config.toml
dataset = "abstract colour fields from 500 small random pattern networks"
encoder_mlp_ratio = 4
encoder_bias = "all"
beta1 = 0.9
precondition_frequency = 16
Rows from block 8 of the encoder of a small masked image model, named by matrix and row number. Rows with one number belong to one neuron. Each number is 128 + 24 x the weight over its row's rms, rounded and kept within 0 to 255. All counts start at 0. Numbers have three digits each.
After each neuron's rows are labels from the 100 images, of 14976, where the neuron reaches its highest value: "top examples" is what is common among them; "colour at peak" is the nearest of a few named colours to the mean colour under the peak. Only what is clearly more common there than usual is listed. The data: abstract colour fields from 500 small random pattern networks.
# fc1: MLP up (encoder.blocks.8.mlp.fc1.weight, 768x192), inputs 0-191
# fc2: MLP down (encoder.blocks.8.mlp.fc2.weight, 192x768, transposed), outputs 0-191

fc1.403:136128117139129143131138147095127131183146120105147124140146118140154119130127136115148161105122127083123090097141151127101123121107079130099136142097132135108127122130102096172143146147112128108117150135143102123157122116154081124096133166162142151080155103105127121156174130109092165130082128112185161126144089137134105164117110114151101177140148128112147141102152110161138124137120168159077148131102119159067119126156131113171154088146135101097135136110117150099102156130113125141111131142104122119099119084084169149193121089102161087155117127123142146144155118168132116160
fc2.403:150141129110136125127173148121103137119161181153123091176162136148120176091139158161134126138136135124110151121106131091116139119104110114144140145126139184138170126126141148118159110071113121104120117142182124086087141133094121090162106132159088115137128097082158098164122144144127124143140123173154155134118130102131128091123147123137077156188121135093156114154136137142085123138154078139088116173133143099090155117138105139123114112130175157100127126158153097143101133147111143103138093130138143164125133123156179121147116106111099125129118121125147142102104100103131095095
top examples: fine detail
colour at peak: cyan

fc1.600:128144118141140137175095170133115111096093120149178123126076153156139156134107134158101119108152175123148168141186101181141114104150122138134107139143167140139106137149102192156110128117114138155114135107101121128135120107124153124107060091164133127139159150117115115167094149085139141084099187084125074096133133084127128098101116148103107115129124116135150113162122078119133088167105122133137144074164141129121155131130112113106123088134130140136140085144123145167151135112100088163126135108124133107139131171110123143144127155116116136130146130158120131140143122116127127128
fc2.600:177119119123139120060125098150110144134119131115098122123149158102111112130114138116139135106162133136128160135128100108130110090100146120120125118124091114138069123137132126152176115130116127153123125061131137138116118117157111128116173150113153128109132167153104069110111090109146174129138094100098211131142117137141131131112097093136174089137097102066116136117172128143120116140142149126122093127106157076134133098091152142122130146180120171111135126111117104126132166120124107135148149107132084111119129098110101130156093105134104155110090134108090105106144115122161160114
top examples: fine detail
colour at peak: grey

fc1.248:170145154111128144140149128102099139156116177113139143111125112095106168134088143131048100139151128096148150095139137125165142130151135134105162153127141147084149152110144091144119104081137141121097176098139089118126140151109113137129116134136115113153076156168161128099102144107115120105141126160146163087167129146148105120123134134164169112134178132111126102109102176066105110115129123140129107124139085152145131108085124137093132116166122126121093145153131083140106157130147152098154125112125109134147125132109090120124091142148121129122144121145168140165171163144096092131
fc2.248:134153148134135122095160125088122137168111106075118135157126078113077147134126108095082129138134124115124139095119158082087116091104135092077152152111173115139127121161149119127120147124155122118133126151125147158113117146105126152088140154146134104158132146133145113065104154107134113140151122140091110111125100123126133154124125117133121140154140123150127141058087160192128102082121167149132113154130114119079134160152119165127123097141118128148157132113157131100111161114106128120143109140155172116155150142116101121171172122118110152143100102091136140093082147129169128091
top examples: mostly blue
colour at peak: purple

fc1.65:127147160162104101138119111114107115129180112112102141126148149182116144138126105153097202131125143132077159150121093112107075121123133148092103144166152128099108109139123129103124067155134154078147079126146111161141139138104081133135108138161123113123123162135144133125135126064126145155146095127122128109162155134153140118183132099143142156079131140096154122119151102164130146144141105113127130130115115173135119140146099135160131150105112113161195166131134118154136061141120088146121138143129128098125124130117127133152109115121090133142178129127121103135124143116163161125
fc2.65:132149109106102120143101140135075129147141163114121108120166163148146095121121134113129125137123148169151141126130125100140191155132119166125115143112125170131175142128131116172123090125094109124124175150091124144084172123100140149102191087175076098162129157172134157131140107115106094133142109134174119148127149133138125146161146146131096111110111108168097112118105134128097094149121125165109135094149142089129140139141179120121109118137138121124106130100132124124152156119106152165132137126123151092184125082163138122117086124132153105112096114127117124126126165163083091151
top examples: mostly blue; dark
colour at peak: purple; red

fc1.361:141123151124133123119108184115107142076121141156091139128118107098187121103127124127098167150131100115138140156095089153132113139135093136136102131118133118130142122129141125132143086083137127137124114143184137119137080134129132154116121145103181119117151111127165139145118121154101122135135113110151153117135125153124124071163137129101109124202078145096094112127101145144091124141158201076097157102100112105115160121099133055095138148134093164139119139145112123127144098122088155133125131145177140144137173113110167136132116125154115170109144129128127147141128161123117107142
fc2.361:074132072115123141126110167168097120139143125142157100149120125109137147152124155143107129116084116090123139123106132127134122156115130131122127115146125110106134119107176151093137118110093106124134133191088147148123176123098088113097125147146149128114141130158114108167140186081136135120151140076141123083154122093154139098141128141141111149139128118069163120107114127066136108159126147110090151122136133113092130139096096107189118151095131122131174148112165154112153126113103136099112106106159116153106126125106141134113124080141099143129187091124131145166142154130140105145
top examples: fine detail
colour at peak: brown

fc1.654:123122091131097122154121152155122098123121109095114137114135144151139114121123122122087125144169176147130110139129148167177126109154120107138130091132120128089102142148124095135140131154132079107117112144148133149125117143121138147118124123146109094122136083114149134107155143136105098136153089124138087114176108127120145104137097161155086158153113109123130134127138144156159101067117091137116120140139117124139121114158154101135119114160128102173078149170144139093151168099118093106104154139111105139125102071104174112193151064168125190118145160128108135144163133091135099128
fc2.654:136098145139132151198093133129125142140150085136136107114129141111125122125154137163168103109150084112144122089089124155180162112116159092149145157085100111133162087146108147087122146177120175120158131151134150061112140110116142172112123132162116126164139120103161128125158153123112148157110137164121167111091125130150151132122145095144155101104111114134118148145123129090140127152151143166102083105147171132110156130150144098128132149110145107133147112166109087150147137122150113121131140134130091153155119124116117123132154087141155131092103154101188158159096132146115142115
top examples: fine detail
colour at peak: blue

fc1.264:185084128126087152096136110115154151128145197124147135117150088126173144110118134139132129119121158120139136142195138114166183140187110164182125123120103160085127131102132140152135118119138132128155090113142097124149087133120165143106134078113102106146139171167141160149141120121147139113108132141122136130146131104149112125154115101121133137133122103176162133085149135159136135127154144133131104105120119070130081125126114126139108132138147134152122095152078119112094162133084100112109160129128107127134096154098103127117130105102120137118181110099143135108124079150092111153
fc2.264:131139138130120134120138154111103136079125119108086135129121126082152108143103154137114155124127102133141133133167106130117039152185112143160086129129143115128127118157137146097095127078136133108122138139162132102157131157134161147126107161137109161138144154156103132091120116158184129139072151138133092166079148164154126150133124149168144107119131123138152131102173116140128116128107154153182149122091121112092106138151114143122140127114141171089131116082079108149138114150141129178123144135144112142115118109058110123141095119147140156122137163141128097137146150115172150123
top examples: mostly red
colour at peak: pink

fc1.617:107138115154148148094148161125133172152148105089133107122135138161075112154134103133140085157122181107181155138101123147106114079100140166091116147150074058139092111156137126142104102139111115099114122112147141131150141114116139108129118108137131150118175135133131108161137145122150129173109126100091162172116180160160130151144118173103160158154162131104115120119102141154084109137152110146110098100145147136117111089143153110111149132176095134139155138124099094139106139143130114141140132125122132112086143146146110120127094132105136115108091135148102097107124151081103136153
fc2.617:100131132177148125158111091134111105079162126164090154150138105097093122151109147114148146109116088127160121111132139153113117130133153112109127149100145187157101141115144135149126153143135129117103140118117091142141076093120120172105117126096152103145138176122139075085087124122118077136129151089080184076154082120143148110090133151123129146131130102096147125102119121105129149127135103106115147171118123129111134153132124140072146154132110118116163127148144200114152103122126115124118111120108149134131114183142098119128109120137073121113116153104140174113130135153148134120
top examples: fine detail; mostly red
colour at peak: purple

fc1.265:133107098095109108180084127166109135111104122130131124152121122097160129135148127146115148079122152119125126128157117164139150111129165163094147114100119113085151144123158140148144156121124075094121226098161118094146109151147055118147117102130128135124116172109130108153099153154093140129096109137124133141154088125154110125112132124082120142111094144106148123109137135129108141166141153147108111127108078179171130115122163132155111160132102119102103118160110097171125119128128096111143117137129129095089092162104135111149140118118132106134127152142110144088113086114145137147
fc2.265:113113136140129106102168204131120132145124093079108114150108097123136100113119132132107065086149133140118159112151114144117153203153109176160081155145120151114123138137109121148099120160156127148135172183131152133146130167156097105109140147129078130106125104162148105141128102133152119124127132123170151135155136112118121138117108133071109108149077092131115122097122118117143083113106102148119096103134125107141123071104117126140110153122161163126122157095104117115124117121138130113135127142130136106111110115085153127137091140129123129118120162140107150165152148164068165120
top examples: mostly green
colour at peak: green; yellow

fc1.412:133125095162123162133136170097096142131152154134158135129097093148112119127109084123095184109155099117147128104134110113105137145136188111148098113055113099141138147165122103136098121095096129159141149107121088083147147133140148111143145087120141143074168132105144165126134103110116115131177111126172117158141115142129113117127120112135122137118148134160200122138123122148129162101107103131161108161111146131153128125100137171175135127113143113128122165068153152133099088174113101136107132103153121141139105135127121134092140154155116132168145140150126150114135101161121170123
fc2.412:140097169146144128102098068156127153090103165113117121137087129142116115118162154135151155094133150098151130137162125076171140141120131124113148164090161137132115127147098105133145139141137113102129130093131132100082153126159093132125137143118110107129089143165164166115139115140122190147111151126151159173104112163157114128135115166138163150131090126161117144151091111126112108102104084139118131108134130189120126155149116103099139115149116094154168114140130114126118127139151132142113086147144154102132116126094075134135155177072087139109109122132094126123132110102181120120
top examples: fine detail
colour at peak: purple

fc1.49:155101096119173167149140120134116149139102146092106118120109174111132072122172115118065155142137154133162121101176127120130170130142113094115057145126147124127151108166112128141128137127133152143100097123122143130115127155130141135143113168135063130153110127143091183163124120158109125136110132176121136142129121109148143115102132084112125119132103122141112148151159170098090122121121105145110110121115114158138110116163138119112144076129089112084140160093132104068121120122111105161184116104134122104073093133153137113112124109166098136156146141082125133114122145133133120120
fc2.49:160146136133135106175129117150109136109111149160136134105101151165116094174122104105092137109149144159126132173128124102103138142159123140120134110142115091165150131100083109120088121103150126099131115135148126084208134080061171143155097073085127096134127153117143126134165109138124126153122108122147086136138138069116128104115100173118166137122131159142131115113101122134147092151122128152160151124115163113150127116125143103110089100165162101148116131073121125131147093115136132128138104128124113120133102152142116121110096140106093057131136110123147122083129117107105119130
top examples: fine detail
colour at peak: grey; pink

fc1.426:119092119125122117146062087145077131090091159151114105158136105103151075119126115103094128130105191177094119164139088098113133108132112133109118160171134122134157106099129132136146132133076112158144124111107169131148125152147147176131128133119078105094100149125160162122148159139125139111125147131136173107153129118106142106115135115170169145149119131148153137138162129153146117124118111140135155096123148165160156132112100169115123118123127141119138120119130108099141174110094116123125137135111183119149133130175136119107121114103054140119128144148156113112095082088137124134
fc2.426:112121102140137147178086115127097122119129079132113172157118123134132145122154185116138120144154102103140121085133108145105181133139149123120148101154140125122099125129116167111130130141136103087146163138120103100098113122162145133074145135109151105143129124142132163097150121116107109144117099106133126117119134103123141145096141101126114116168123196148102100109166140136076118133102124073178146089115172143092078093138140181112154096165132091097124147114119138184114124118134085112115135148131147109151164093107152142150151123116134111136164114152117119116091128087113122157
top examples: fine detail
colour at peak: yellow

fc1.269:134154143107091128096117149148132124074180150163131160096155115173163142139167139106113118141140174168146163138121116137064141112112117111104142104116165133109131127146132113136145087087109134105126116120137108151096112103112133142166116138165156115110146115142096136128151135140121114141153087138132120050129122148102145157146152158097160138118127127141113113136139029142115130127130087131126127117116114101153171066122164135153143100110091140164089167121141124142154088157133138138107123136129112141132124122182133120118167150140091127111137115117109113122135132116095120108
fc2.269:146125132130159089126131117099155131125119130103123066142169114117154158107148129110106111106079145135144130133127165126132143146090124158130129183117142175119151126101136145118135107109141117083144140129128104130125115115139174107140131146130165154151144119156122099177095127138145129121139112116144109167132133161173136133173131126169114153120089099194108148137075132093113104106144117201111129130110130117131105138143109070143142077139101196146152125129127088132146118104113128142137126128121130114149121100092089123085102146120132122118152156092159176149156146131169104148
top examples: mostly blue
colour at peak: blue; purple

fc1.470:138124140121107120117127134109166166119131117109088111146164108123155079153188128105105067109140100109135117122068098131152128180116127126155157104144117091159150121109127127174101150128124102155132132120169149156122114147104144116148120143140113135146110195088062118117106088110122148145155130125119134134102155137069108099092110112132151130084110154132138134113129116144153117121082095178121121126106134111104168121089098101135150145118156105157143099131171126113167135083093137147111126128121134112140117130156099135145098149122135127133169088124114132128177141136115148104
fc2.470:136085139142154135139092127148140115161152133159137117135138103138131085142143063132109101135114088113138138126184163137108116062114087141108131164124099134135134139128094128128091122150123162146137101123149138112121160126142085123127132109124105134130103150144166102153188167116115126129129089182121143141159138160150124129147132145180113116123143137119122094156108119101121116140113163115158158131117128154148142153142137149099160147122115128112158143119123104161090182120103127092121097141114132099079140101167165128145129113145150053145173122107129103077130113114167132159
top examples: mostly red
colour at peak: red

fc1.494:162112101116123108122139137162111120140134114092139110104135138101108130125117128101161112123128152125152114117146144148127146159122106116104142139157107115124137142114122113156144176107132121147151166121088111155152121154132115165122126144144150145149126137119201119156082148127185080119138111117116170153141120093120128126087105130076101106130116117114119123124131182058112142148133167134095096127151150158101126159103160127142098099081088119113150157083119197122129179152138142126174104120153113132169134098114122131137146122105157094119152169132155162121125109114123128188
fc2.494:129122130095080114148156138092121122121085099145123158164132104178114141142126155118113071124113145140166129154102130144093160137141157170131158145101121100106149107157145121132121150167148149112147140106136110142139145144121117079147102108151105137143126102123127154120102124134088117143184099079152097098115101087121142125131130133160153151132121093178137133165045130171115147153118131125189113109150137145100117097130121123125141097108115099149145114109153095110156167131133106130127121100119148133107139118128145106080131109115177116108169113113155162101160123126104099090
top examples: mostly green
colour at peak: pink; cyan

fc1.747:131100159097096108185157128189106129160134123156101122165111130113097154119137121149136146132127147114128129114134138174121132115182106128079132126134145136135115158141122113145146109037112119125139126101146160109123125124167106122113065175105171115130133111139090116149073149134123125129116128124129165173132101118152115118081081088109103129129172092147136127109115128080161136144129137091137127146138103163090120185112120116142135131151123166141087147151135089126156114159144135126100105132186122125135117126152138122106098115136148126123163135151118109084150119119117114116
fc2.747:105151131106132095103083138083151120119146149122125079116141139123124131094120086074126075095141132116112148130134105101122109130175141111079118084112115130139107116102147170122121068161132160110121105085119110143133162170131134141151126121106096098167135108139140135119110086115143125108133160099138126122095121121122122073111138152138084123126170175132116130139139140097118107131136098123121146147162148149151130159183147156126141154071119160108170123138128167130138084118102092095135140123124131135155078174104131146119162127132117111112147097117123142105134137155087093161
top examples: mostly blue
colour at peak: grey; cyan

fc1.543:140101153134143133172122171143162118123120164163119159132150082097163161117134094132146127129103125130150123155149121116088114111124103141151127139098122107098153121152092142126070128126096120063107139126126124106120155110130144136152091117101158139107123141171102112122141140119107125117117114097173105183092154127102119119138144117139127128125128128158117102122120157100155146131110146090060101151109145098185172121156143122144134122087116166152162103147169098139137102121128134132136195160082136093134149106097148139163171138141103117150120162134132086161125097126129110116
fc2.543:145152119126123118137156137161145143135157134105101121106123163146107097139113129130158135132110118121134126132074098098111142081139119097135104089143107123131139141192137096145099119141106126110128152160113082150132118146172141169113099090148120142104152149136133123132136171150096152111089132121128146076130127143146128134136111144175151126108149159127151132107092125204125132106145134107136166152156092127207160139118104168133128157156112104136171119163076108156121089120116106122155133116152125131104113084075114141096110142101145122126162181115129121129139153123127172137
top examples: fine detail
colour at peak: cyan

fc1.762:131121160155167136141117140148104075120147104153135108139114120156127120112136132130116096135126141129163092101133077157155131119139154121084119109161143146121116151162110158102071130116145149118109114086048148146100154149142126134120105142133148138116093155157124139172084115157113163100112133118141122140129188095112139106124117184136142134130088128129134128105121121195140135148120098120106119156154124116104081161165120114125138160132145175102089171171161177104109156118116112130122118120126124118142097145082141113114080143121148142107119103147161130107120151107105127159
fc2.762:160112174107130134099182148133163128106144156109126126122122128165130141141094136137134103100116120148120140129117153102123150118121141105113112121146158157171138130099105089111147139128112145158133090070133116120160094105133110140115142180083132120146127121109116143106158118078105147142105144152105167139157136111105125132200142150139142114162122195157114125144119121093110160133115138173177145157110153115150124092159140136143137140141131113143123117111118122126145186113108142141111114146132118151078171096058141143146159099117128119145098123138088146147097123162122175086
top examples: fine detail
colour at peak: green

fc1.764:101128143163118149130120131153143142122083137136186132158113113089138094130148119086109119131149127114116135154108132161098135124099161152136137137101099138108125148166169155122137127094144120186133151130136091104118155139143132159118139096101159109192126182118143138126112100128142132127153159123137144103100144133121120127092143123133120088120138146177128115110114131114154137191143171152097140079115127142067171117107102097157086129114101141128100152137147154092133107118107091119137148138129159123151107175092166142125086102116107085124121122116151130143091128099141109070
fc2.764:092136162107117150121169165139143136136115151174106118154079122137100151167122111190114128137162180112125119129089105135138119154139166131101144152086130155123115132117166131134105135081144126096130129134137118148136144113137150173140143155128141133112136186120107107133070120123146150125108106121116128126130121111139134116132124121135112137094173118120127119145082148110157140121157169111150129098127131143084141055114129133076102127109130140121078113099109107133121151152155129141136126141122189127176106130150115117125167131100098147125047109124141156139117090133067133124
top examples: mostly green
colour at peak: yellow; pink

fc1.431:109085119157105142154161152121149125096160128175136090137078127113132192125110158106123144126140172150122143118121134072131145177181140121145096120078139138105116126145139110175128135098127126107116132170111143132124129133146099174127065150135113136112098149118100138145123087137156137126127127132097122150104103143187113108095109122137137109114116155135063109116144130132196111114140103115111130117127144123128060095122110102152120170128120126106085159123153140103133108125186140140131121125145125121121096123162126156187139122131109075150127135141144144116111143118136130121
fc2.431:121132154123123113080106146144155125146070130114130103128112139151136118120105124084126113135102136135125139133074170171125168092149094120100101116103138144129150108091127112185173133127148146091141146150144177126178148104097215097137148157107159094160110135084129134164115130135151152134124134140114130103119128166115125157122127152123122126091133131139174084108175105102136130109143119166142134152130119133135088127099136160143118141125121133146121129127107087117130102099154121119119111122136100135126054122102090135075169121110112106150172134130137137139109113112098103154
top examples: fine detail
colour at peak: grey

fc1.198:140123145117146183134140102179159136115143114127096120110105145153146126147148105120150130127128155112135129173087154070099143156108105096117157103131161145121130171133108139088107141166109142106132098096106119102110149113097137110144131092122099129078150120156130143165143058120093123088129126100129115090168157126120100145144150138128161129072127122129102156093126178081144108139131141105125132141167146149128127181133151169110158121139093167110139140150117139129144096130126112165113136122143132138134104116148173151134108135091147159174118123115144121112062165144118132130
fc2.198:149120132131119129161120153093145119152083162135146151119102160156136152135122114194173154121112132153128173151125137159127127098136139127126124131138105098123147140117096115154081116158135128163122173132089093136104153161122098142145123127133147126148136130091127151102136123151148186130070128151151130133114153094121103105122116176143115163109110159186106109090153136156158115114116122113123147118147138119125195132125099210106139149085137091132138120142146168113109095148124133124114151137121136127145083130125096108131109089105139121156088152160129123157109159143159173119
top examples: fine detail
colour at peak: red; brown

fc1.423:122156115145134111100109158119150086119127168096114110162130113115113094145064113157156134111107166166158137129165119114112154101121098142153122134096118102155127126083122175081147097117160108119129122121124113115101125083138116112095147130187155143128135138104125120139152119113159155133106108109131130156109111207107135162137139176126145144105152104165143106114116143113158090155154171181157093134150066138124125111149132098132139165155126131113114134103161109148110130104121135098106140112149149111137106168143106115125159092110107108105155142175136114115102119149134116091
fc2.423:137099140138142129129121089097076118101114112147083119106115094130124137101140122110118132133119118145130167145111116114066124148099112092104103103113129173137151133135086156133126148105153128127107066110109117112161142127153156141142110146149138058097134201121169121081132175113167100153110110106096167124108138121145107113125145106154122132135148163173177134123128155160087122148121120126175155113109121127097141138127135124136128108137113080133098110116111095107122110154131100124137087175134128169122113158117164141071147141132119127124118078156139156150133162145131130106
top examples: mostly red; fine detail
colour at peak: green; cyan

fc1.71:109088137115144121125096114164126132136161168172114118117097156138115125122118093056094103108136157168117132124122157081112115190097143105140132131121166120071127134094143131156148138112101132156141159169098116134110101121149142118146156097104146130088140159146090110153120099128121128139139106131123154144101117127122131146109123076124149132091163148166125158134123112124128132138127130127164134119124094129156156120145071135154138089096114147106135124153128113128150135129175125116126072169149144144143134149129143106092154177071130103156200138090121143130122143125099118119
fc2.71:121132123166100173110160165139149147138125089140112203140143104132123082095130118116151135106165120137156134124094127132139121176109145139122165123130117169136106122089144133093136127085142155098140143127076166093167139124146114157157139119126093089118120089097121090130131145098109116098098112150135141082122147156146161106114133109160081127108156141100145147143154148132085161127110084090115147090127109133135110082118128126142144154110110122086081127162104112110150107124153085120146123108151150131144130135085139140112151181110086117151131136134160123093133103101122144115
top examples: mostly green
colour at peak: green; blue

fc1.484:177153119136174152082113102149112140130134136145171103103095150116094129138116092148176160105128094106113127120117149175097117132079134154116140153142118152127105124078114131145102131107138154139110132134116080129123105139104154109088140095172148136093134123129160127083100117136126087098138110129132130119133118139114154142072128136160144109094150133170109142125109109171184114093116134131170178103147115135184166120115139140167136128144107138132133157169126176127115097111075129120128143110157105115117118124117127101127171111138175105093140131108092133124105149143120089148
fc2.484:133139108126173119119061130081191112119106121135114106154128106138133122102127113116119162109117137108129123145071157180143160172130105085110154131086141122149148136106170148134119127067138149144149125149120153097121114125139160119134171163113149151131124145125156155115130157119153139141161145153106142146102122097150102123126188129122084095105070111095119143113070086133144122139147126118104140107163156129094140148139175145115098151101142104159118143123160122127138105151166149134120118135148120121178159113105141148144113073120125152113126119126141162122119098152086123140
top examples: mostly green
colour at peak: pink

fc1.528:086123114133137138160107097117112116124120153080131117109066119065141074112124124146139125148143169124125115155100137131139123158133124177152128113119151103137150148121111150148083114080117108141154164171137087120131115154128130132142149129141119115166137140122122146157060145166153111101174121151130096152075136104102124137142123141076141134117132147173119130103128123110136157156147096152148149113156123110139155154172137118131160086157111111116180112103156145061129128113133135114111110113099144158153106145153148130137146101115131099115150148091110099113153140149115077108
fc2.528:139133117114118152120123117109154138149117123154121087122107115141169117114100089173139129146209148158116147141111111106207094107097111168112107104112145106105140121124135102126110114114133121143141128127132129122133085091145157112195116151139138099094116132126135135114080101114086125124155109140100119159083135113151143108114145150111123120109123091150162126127074128103089131057153127097130093132106111141172139136145095127070138139171107105085147136131111119149140197152144119161117151133137086126150144129117116107132147119125115128127143112097124116118122137088133113097
top examples: mostly green
colour at peak: green; cyan

fc1.438:089154128139124145090167136123149169115104174135107156101145127119137113144147138151122169148116121141133148114128133133158145149112168156127134121173127107097103151162116106140148107133131170076094146098122103089136114129143143152175130148131101153164106102133106104117135092080111156172121142121142145115166126155136119126094128159108114034133121120105131156124126110143155136115092123115113090108100093129097152146150150083118135132101104197137137108111133088148128155148107115137156119151138105125130113124120160161146154090115114154126129150087157162172129141080126095133
fc2.438:144129173086117134140121108162142165116137105139128089167153130073139140115124165134135181134090120132125150137119147127113126119144128152128123126097161123140142101136159169112137126128116120132128104122091114139114151128127185151100120109132146128143143088168115125153175097081154101181121191128110103114118114114122111131134173118143060123145126191113101129137143170118115097155107160143126125114126138139141107114108073128116116185126108129115174093121127062106123106098109139137120155120133146130118211119117120116128143095123125092122139131156169115141160142118132122124
top examples: fine detail
colour at peak: purple; brown

fc1.288:167110132132062117086118135106170155109152124123118120094130094138118093154126110123141124127136142123118159087157126159174104142149083117134113128158123077142111099117160129142114145111155138144122127116146109110124135072152141114143135168123175121113138146124176170188164106165154152140114124132148108129143108165105143123119106144125116098152142116132188099124157135150107179087106119097136071101131126097125139131123125100076112133116127109112125149116114124131137130139170130133155127112129111144096099168188084134117146111117091136135163131119144108143139148170172115168
fc2.288:148128132118103114142132076073087081118146142156155126104146146077124117130133176113107169141112105132115106077128126119121140137123186176125113103114158169129145121100106154118136137128131164111147132107115082102189160152132094149110157139123115075102118117112121164077083151120158086153109134125164078145101120168154098164137156146110093134106115100102092120099160171117101139121123099139136130142121123122101102160111111113155142104113143167109139123125163144130134143144101118085130140139146107145111108113126141113179133150144134134147111129111135124110153148144136099097
top examples: mostly red
colour at peak: purple; red

fc1.151:137109113109099132173107106124121120176154161151116116082119124133110087137138143083141133144117140115111156158110122142146155156084146126110083129149127165159131097178156133124091121108134122147145137136148079121125158125156091174151113100143078147147114143137118185174114148162133095159103130121182170158123108095129173122140088115116115112120134145121096129172155115137141186110112118128175146156111134127154153122126128132114123119106130159159118117108146095131135106122098122135133107131141099162124155178114158115183115114118133102125112130120089156088100160105119097153
fc2.151:144113136187096131103126125131125101140123138129123136147142164109105085092147121117159123130155115128115115157086166121136106091167137113125132147137107119103130140140109121109142142145143151104173131141106067136128163116140152103133112162091104108142118108111121163106130145091141116140117146135142096140157153194147145142167134122159154125187107100101121134173137129123122153085146132141137110076133125157200147077153113148110125157112125107096167127160121133111128129126091150149108152139146125115120128123139116124118194162103139122165128141161148140154129169119205128101
top examples: mostly green
colour at peak: pink

fc1.365:136146158124114109131095084095060157139114147106102106104140133102061107078116065154151130108124114111105095115142151143112109159102181123097131143126112185153091114135133128113101131134112115138126152139107087127124151112123132127145136187173138112138102151120090184127124102126125136154122109163136157157121148133106165147147158151114135142127144105178130120118113116154153138128124112112142126172099092070144137127123162153094141087120120112148141150119119156146172066141147116153117136143122120122139143125109110100122116127159160131166153144142157121109106132104156092131
fc2.365:144107123165147148134111121130128129147103101127093151154121148142118159136147123122094135156142123111134089143101152137164112153172138130114136140151158112130165150160150116059149058155153156121109080127105120175117127070157150140119162129105073120136134115138143139101125139080131110151125086139151161117126117105137122121142087106095153130175117127090149147060127091175108124111142121105139148110143101170141159120102125140083105153127107109157141144165110137154141115135143147136128140117120171092143124177130123135124142172119134173100096154145127128176120121137141148140
top examples: mostly green
colour at peak: pink

fc1.432:154114146101153135140115171120155127157181159158123087113117131104094106124127123112137155112150114102129086126081157124097155114110121127152135139160148164133100107156135156100117134106126151140164156086103154144114117121117115091101159162087117105133069147105116087143143142121132135131070124136094105133130125129136120091168102129146119099137098159143112137114097176117137118118160126142104141145133149145135162095127087083100133172169137128155151165120126100156149191135124107120104122159113142142115153127097084108119135192107166116139145152103104145124109159103160122139
fc2.432:167124118125090109142145160169183136118124125220135117149127155091153085123134117159118141169138130105154136132148140160126109130102115128163150140142094120145115115100127120093158105119114134137131099126134181116117158113152076140118120088160123132136127148122133111130144094127116114081100095144148140129086148120045157121077108138155120141098130063116091136095140131148109146124109102090123115125158126141111115161110176147132135097133151149164150152095105146138141098122128125092112134147145116108132136124153118125109131185128085126108121125106155102151149151108135126098
top examples: mostly red; fine detail
colour at peak: cyan